A small sound classifier, trained from scratch: 149.4 epochs.
Rows from block 6 of a small sound classifier, named by matrix and row number. Rows with one number belong to one channel. Each number is 500 + 50 x the weight over its row's rms, rounded and kept within 0 to 999. All counts start at 0. Numbers have three digits each.
After each channel's rows are labels from the 100 clips, of 14848, where the channel reaches its highest value: "top examples" is what is common among them; "loudest band" is the band of the loudest frequency at the time of the peak. Only what is clearly more common there than usual is listed. The data: synthetic speech, music and everyday sounds put through simulated rooms and audio effects.
# convs0: first width-5 conv (model.blocks.6.convs.0.weight, 160x160x5, each kernel summed), inputs 0-79
# convs1: second width-5 conv (model.blocks.6.convs.1.weight, 160x160x5, transposed, each kernel summed), outputs 0-79

convs0.124:539384542592581445494580495493394475498574413603497559554584486475493511495461442513447456548545528549446568494451447445554515540489577514475515576501492486480427467386520509484524597437603540509492483515586499521438487499441541535513503457
convs1.124:417476471570508474537535536511435535451529493527480450523483641556473498502530458561551566534442514515487545474483536581431494528538497492509484564523513539604508540435526476427486552466605470574513561459621484432579437500451491557540505487
top examples: speech; number of effects: 0
loudest band: 500 to 1000 Hz

convs0.50:461540448581483466606492487464516483487454430496514493554526480443513533454437450611475502501502509450501479486475499572612462518476424575540421506554535498591482447559543517472433550479503476417531448584535517435534439433460524502539526507
convs1.50:520460480470536471488472439449441442454419397518427501498537511579473494486482447481535607580410422410547455472458486519508507461471490474436450463551506497407469461454448595484419557474430480508525498471431525528453590452470455463463437475
top examples: distance: near; everyday sound
loudest band: 1000 to 2000 Hz

convs0.43:599477415432557504430462604552573572478486461543584546528525430524496406557542477500440471522409419478504606516458425410440547455575515520448435445506538468488505471538473435513460586529484474490517532571525428546487504503496583495483528455
convs1.43:466414516512402587459552433440503423441463429441464491408479563527454509535464456469481528535532535501485437456520498623466459546414519504458483496439430615470532466462472542434494445515533497526517454448440477456492480450477461457546578561
top examples: everyday sound
loudest band: 1000 to 2000 Hz

convs0.99:413532506555450463416647555461526374483449491514487479586485513509554581479613478511491427525529534438556502465476578566423456498492540467495521529430532474542517508554536575463568531482418497420481475464551469467510520536481483389450442543
convs1.99:431411512540521473447448458433518484500497387472438482565495564528552402494469420463612470493490447510579560602444417542633502515493483461475562519562488528471473490508531526466510557565527510521481425529428459497439429522556465557562570576
top examples: speech
loudest band: 250 to 500 Hz

convs0.19:466600510592579504576528489469575552436474520462529509541530414450512492504656582509473504440480479524542457435406443422484441524516400468443442477463491502498576414492491510503531470451446499510501572485496511458509509479530505509467472496
convs1.19:523495489558502494458467483491463475505565593499545545549509517528605471494482464552515459529521428571455559491511621554534554476547588446577542551479488399542423498505429451438451657518509466461417494482529503552571507475497591626438467473
top examples: speech
loudest band: 4000 to 8000 Hz

convs0.2:527479477533563511504478521524494512433543446477500444487486449446367551500568524560476546437493531428521563460444557582506541540467477429476441541539490466456440491434458531506506663544453446476528519500496484490489469441521493573492456533
convs1.2:566441375489627493455501500503506426388528559458511469496451437516491521539420499479503452512537556489506481468503473476510450568484507525583518453519479444434531534441495533466469496599459449535478570456458579482463545488450543491581481475
top examples: everyday sound; telephone band
loudest band: 1000 to 2000 Hz

convs0.139:539504507507436475522416483595519424500516526416476440576577627489478459457487395442479532518626501555483469499461560562486411442434513445481532522515504509474479435551445536467587509547460600517482597536459539541448571420533511520513487511
convs1.139:526476489457481535507452516476431564461562513462520520470419485478526539530449555441473510464484450391512505492414412475540541482447561481448591534531553435535499496557507507638509481531485573480530536439427573578568599557553489430455589486
top examples: drums; ring modulation
loudest band: 250 to 500 Hz

convs0.86:499504482453487455563487494496546493474520552513510474531467520553578529539543544539466481519502608523547575446546534513572488453511434384529479479507506546423546436504462509480544511489356503451496524453420598450488439533522535450386471526
convs1.86:469511488497429535485591564570451544499510332446455509465485558459479538520533435543515461545452439501569524526583520543472562557477501501411521631429427503494473520474491553551568508525543502551527458486542451459482402461494515542566542532
top examples: everyday sound; reversed
loudest band: 500 to 1000 Hz

convs0.109:455443502598535510520534585526480551600564489531530432454572512575488503476470457517454497387557420505542483523527464470414607450535577541450462552507454560506481599559517590419557571486537509531497500441546486473514506516605520430490487450
convs1.109:486512472441513498569494562500449590510509506561501436512473513566462457506429473583531549482499488512531523503587500600512463483511483522408434477511482494472514446568449487438553511439511469462472543405580380550539535523395589438466563458
top examples: everyday sound
loudest band: 500 to 1000 Hz

convs0.6:500491523531505507496521565428572441498517477380527435466496510533525533475530499571495510418484499487497509511469420464528521483506553454477503532488484520458514511560520493497538551494465600483463483467386489544421507507629499493529539544
convs1.6:443459526462561430579439461501533449511547478513548526435500433441579508486417477539469540476469458530472490456461472453498457532461453570492515471479486519481534412477477477441494460487456575563550479530500457418452482496485541479445461435
top examples: speech
loudest band: 4000 to 8000 Hz

convs0.153:462507550463424474508413439436493574550517397520501426463542636454482519542503481491493584627422559455513517479481525512473523536542578529540447578499532459523559478499506552601483462452544517501489413557495465509539483455407528444555549482
convs1.153:501466493453440399500486530538517458574468558495470542438460512524499411432483493494480544528532498615537492485412390463535526489495482494525494559566478577516516434450465514454493444479571517505484525513472465512492527394439432580437546541
top examples: wah; number of effects: 3 or more
loudest band: 250 to 500 Hz

convs0.81:523414562531552472413484584523486497478557396512506535468495585458528487584513519512562412472533470493456547460545402477562525511477470506479587547563520488494508426518428482567511492508546477583579526533583484489471502494503495541534445483
convs1.81:470557494562547495435501426466536434498442459509457495564562504479454524551547496471553528527486516511539498555405559577363511519527572482471433477435547609571539550499513507496483500459554455539448447464487473544457483474514463399435579582
top examples: speech
loudest band: 4000 to 8000 Hz

convs0.116:436495487468517452439473532460475572533512569453575421470493451503453500490460579520539543415545566495528497450491405552480547539596528616484484503490568577520499529567460468490583489437482454525507505557513454459490633540456543468596400495
convs1.116:498533480549406495570553504586548432492508520635462541564639400560501407484462531530490579469547497506544505491524571459476556518529433486573490523548500448559506532583532497492517557464500477534469563566515408542479462476516490499537588532
top examples: everyday sound
loudest band: 500 to 1000 Hz

convs0.47:499449444525498565482509577584539451455479380649520470515431533501543448511466487486487478494432598570493499477517524567486520585491509553465451479547497553512501494491541549477447495408546517507551485575568465512513511466477502592526537491
convs1.47:517559499526512524492499440440443555470513595537507529460531504488426509480519555544560486503577423444484470427408504477522505527453452500538469514464519419473525548497433489550538564494525554517422418538469541454500518473486427563431492506
top examples: speech
loudest band: 500 to 1000 Hz

convs0.84:484328495482515513591434545561440414480547474478537556537480558454423402489512478429488521572475646366468478460551586475450514482403430489439433455582537525584505562433528461528501509538519473469498576453465458516441509506608509466539487406
convs1.84:537495549600541525469494507566499481563578523457524480542521426370422488500468505473497370368466442422510451450502490558482515527527494556392638572522518442494550544557518557587521509460482503470470472501456520484481509433523501495419486525
top examples: drums; telephone band
loudest band: 2000 to 4000 Hz

convs0.143:608476438460427527572426464475511458551511518503508554469492474506487479478553512414476536528558523498572520488463463482517547560540548466565443463497443416522508486465497470612453462508493459507513668521530472559453486452490503605475524477
convs1.143:562521476616452578507504502532525511394483507559508530529572540519452500522563461547471465529409482533436551422420463516550473473447486544536524371481444550490469483442366457502530521470509501492415460490483446468609559392489495475401473509
top examples: distance: near; speech
loudest band: 500 to 1000 Hz

convs0.127:556444555546573442521520537540497483430511636468496542377539498514450469519538475499521504533546458493601490554509421505488462536486457414515499495581402484471526450531472465508568406547441442436597500516462571498513508516435484440581459521
convs1.127:471440463539483471472478442486512458449552447529480429440544470409497520538500433438506529463501500479409428473522405545468436449465520532533449512516495484530501507507517533411460422539417550522557500524462479436496620509472514641419527456
top examples: wah
loudest band: 1000 to 2000 Hz

convs0.111:447542497566486501483613521506463504468542383597533454511502543553469467568476440496548377539515533404568422536466483500541526540598559467439572515441574518524455528496457501470433637528525471419516496550577513513570523510495446485475475404
convs1.111:549478460578490438511507509530534514519432500583533489524520509480414523457529492498600463501495515520508558418595594478540414397491536569540529522411546478506524475636420440447496612482525536503420484412527580542483457505504519477516445434
top examples: speech; number of effects: 0
loudest band: 250 to 500 Hz; 500 to 1000 Hz

convs0.71:586499495469505502528492490517549547648601516470475473493586392515444442497595378421526507441424425538523506440508453497588530492484511448526468422489577616462553481437548434563498487542485555544536523484511521423463552571474458458431512507
convs1.71:518608528462462577533461484520505541454540546535480356585492493425485544534403495567452440528436475569521470570484463506463518446552538572521472556431526590520462524525456458520555440488577465468537582463561428479519426444467457439570456551
top examples: everyday sound
loudest band: 1000 to 2000 Hz

convs0.60:531584581534516540440396483563414530475532440516498541563481593489504510528542512450465530477489505557488551525397529489548554454418547474558512526608506515507494461491504523569507496537457496483536483521479535527490582532452543445559510556
convs1.60:516473546577587537495548442465482498460466468560538531519540468518578475418539477569409575456490505525505522411532509513500456483531560474381567587500503577485594456488552543489415462557500549574466510485477473466558417460418515493411534533
top examples: everyday sound
loudest band: 2000 to 4000 Hz

convs0.14:445484560428440446532516565425479459541413536429521524531433536446479473478433584399534518477537471591551547569514494490470467504512442426500580486441535518540419512606460584587495501417474507492497458524420490444593455536550505540608546567
convs1.14:484525558413518487570484489525477531485516452524404512468488453528425553591409521490510571456486531465461544538486519496483507450560443562496493431556468539494539453388491490520429418490562530569530536524460565522583447493589492468712495567
top examples: everyday sound
loudest band: 500 to 1000 Hz

convs0.58:472426560453483508466437485562525510432436559462538514535621483499463472590497465605374518473415582622551527546568487538565441571570480466469560422538500465622516509491490516464478471544547530481645464514552502536566558521567438534487484551
convs1.58:501517496540548424489495488505526487381447461580470481422436524522394477546506503533469521538505519464516524565571549539426510393383518454553478464466521486491512486471441443461493486541503609502565489497516608436534434560466498475467457457
top examples: everyday sound
loudest band: 1000 to 2000 Hz

convs0.104:584504464469533531552511540514451520568656466465471427486510472490455484392484401506482475444493512439506515452466500490479485499513558525562426525523489528526466451637522555487503534386438429490515542563488532479562542427548526404513499525
convs1.104:481489509494484492535522612505486509430371591534546401503439547494456525454586584550436517499597412488551537434380482429526478463364437433542508385461501446458544492533387491424459481443439589462468570481543520552473443566488486479440465511
top examples: everyday sound; dropouts
loudest band: 2000 to 4000 Hz

convs0.98:548547495503520402494429490474445378536571507494529474516457518530485439478624459534507474582512511532428464493471418497473474534478496511411462440447456495603547512563480457489452539540463515522475481537427541559512525508376541539501548446
convs1.98:541522540544525446553425555503558452486565576535499557501547491502570447433522532467505459467498529496554506395457444281518510535455489459521484457495537523418452545451492498547469544455464424524536487515510523514477508468463469527619443503
top examples: reverberation time: 1.2 to 2.4 s; number of effects: 3 or more
loudest band: 250 to 500 Hz; 500 to 1000 Hz

convs0.152:505475466426524476526476575551395465486564579492567499498528485618485557460584513487528511573525479539501451523451449469483409450507525529575467438448491426532567477478454509503459535546607541539600623516599394593483467525481510448592559532
convs1.152:511485567463490488447467518449476521449537479543504503549504547471574489504466419503544602444471466576540566414541533455455523549545496465590525530515448493520461471517533495462408494548547527539443441517502527423520452540435481444430459535
top examples: far; short reverberation; reverberation time: 0.15 to 0.3 s
loudest band: 500 to 1000 Hz

convs0.39:465492474403527459518555573435553490473514513484478411492551444535455494477505429504431462521500461562527520487443444536473475669555562432501531566578560581580494609491468454583463490605558527533541438459509511526486530479510501530524517517
convs1.39:421520533515596488497526550491519419552552459497479451474533467423495516487483486504565486488391513480444553433477551484450512406427388551524434490449534445453582531530527512483530538362469517563354372466449496502517448489429556580500480438
top examples: everyday sound; wah
loudest band: 1000 to 2000 Hz

convs0.68:442610444468475472522516509549478529532536621462399473530562486488541478467542507631472458579577506485494529486505492538435537582448511501476532502490469523534489477634488451527523492553472555461524518560472493639541411639542458491507403505
convs1.68:517500461535505423491514526506477566503481426425510554479506535510544516518474496471559609487468500453512517395569425505510526564480409520542514472484448581465466504498528503541451513421561562544444518573421495535430382564452488509637450574
top examples: number of effects: 0; everyday sound
loudest band: 500 to 1000 Hz

convs0.8:490447510475499411504452525530533505461512454514486548449491466476519452535625504515511499476515567477492521479580496529482505481456469500500448533513521483461537399427532439440529617527453529528476533482507567501457485478526497506409425526
convs1.8:528497483481502500529543443507484479660550529503543500487510512522471541492546462528511559514563588516469497432478416416565434517482487440496605603520451555515529653477606599481528465528524498472603493462456482520530442444506451471493558472
top examples: speech; far; reverberation time: 1.2 to 2.4 s
loudest band: 4000 to 8000 Hz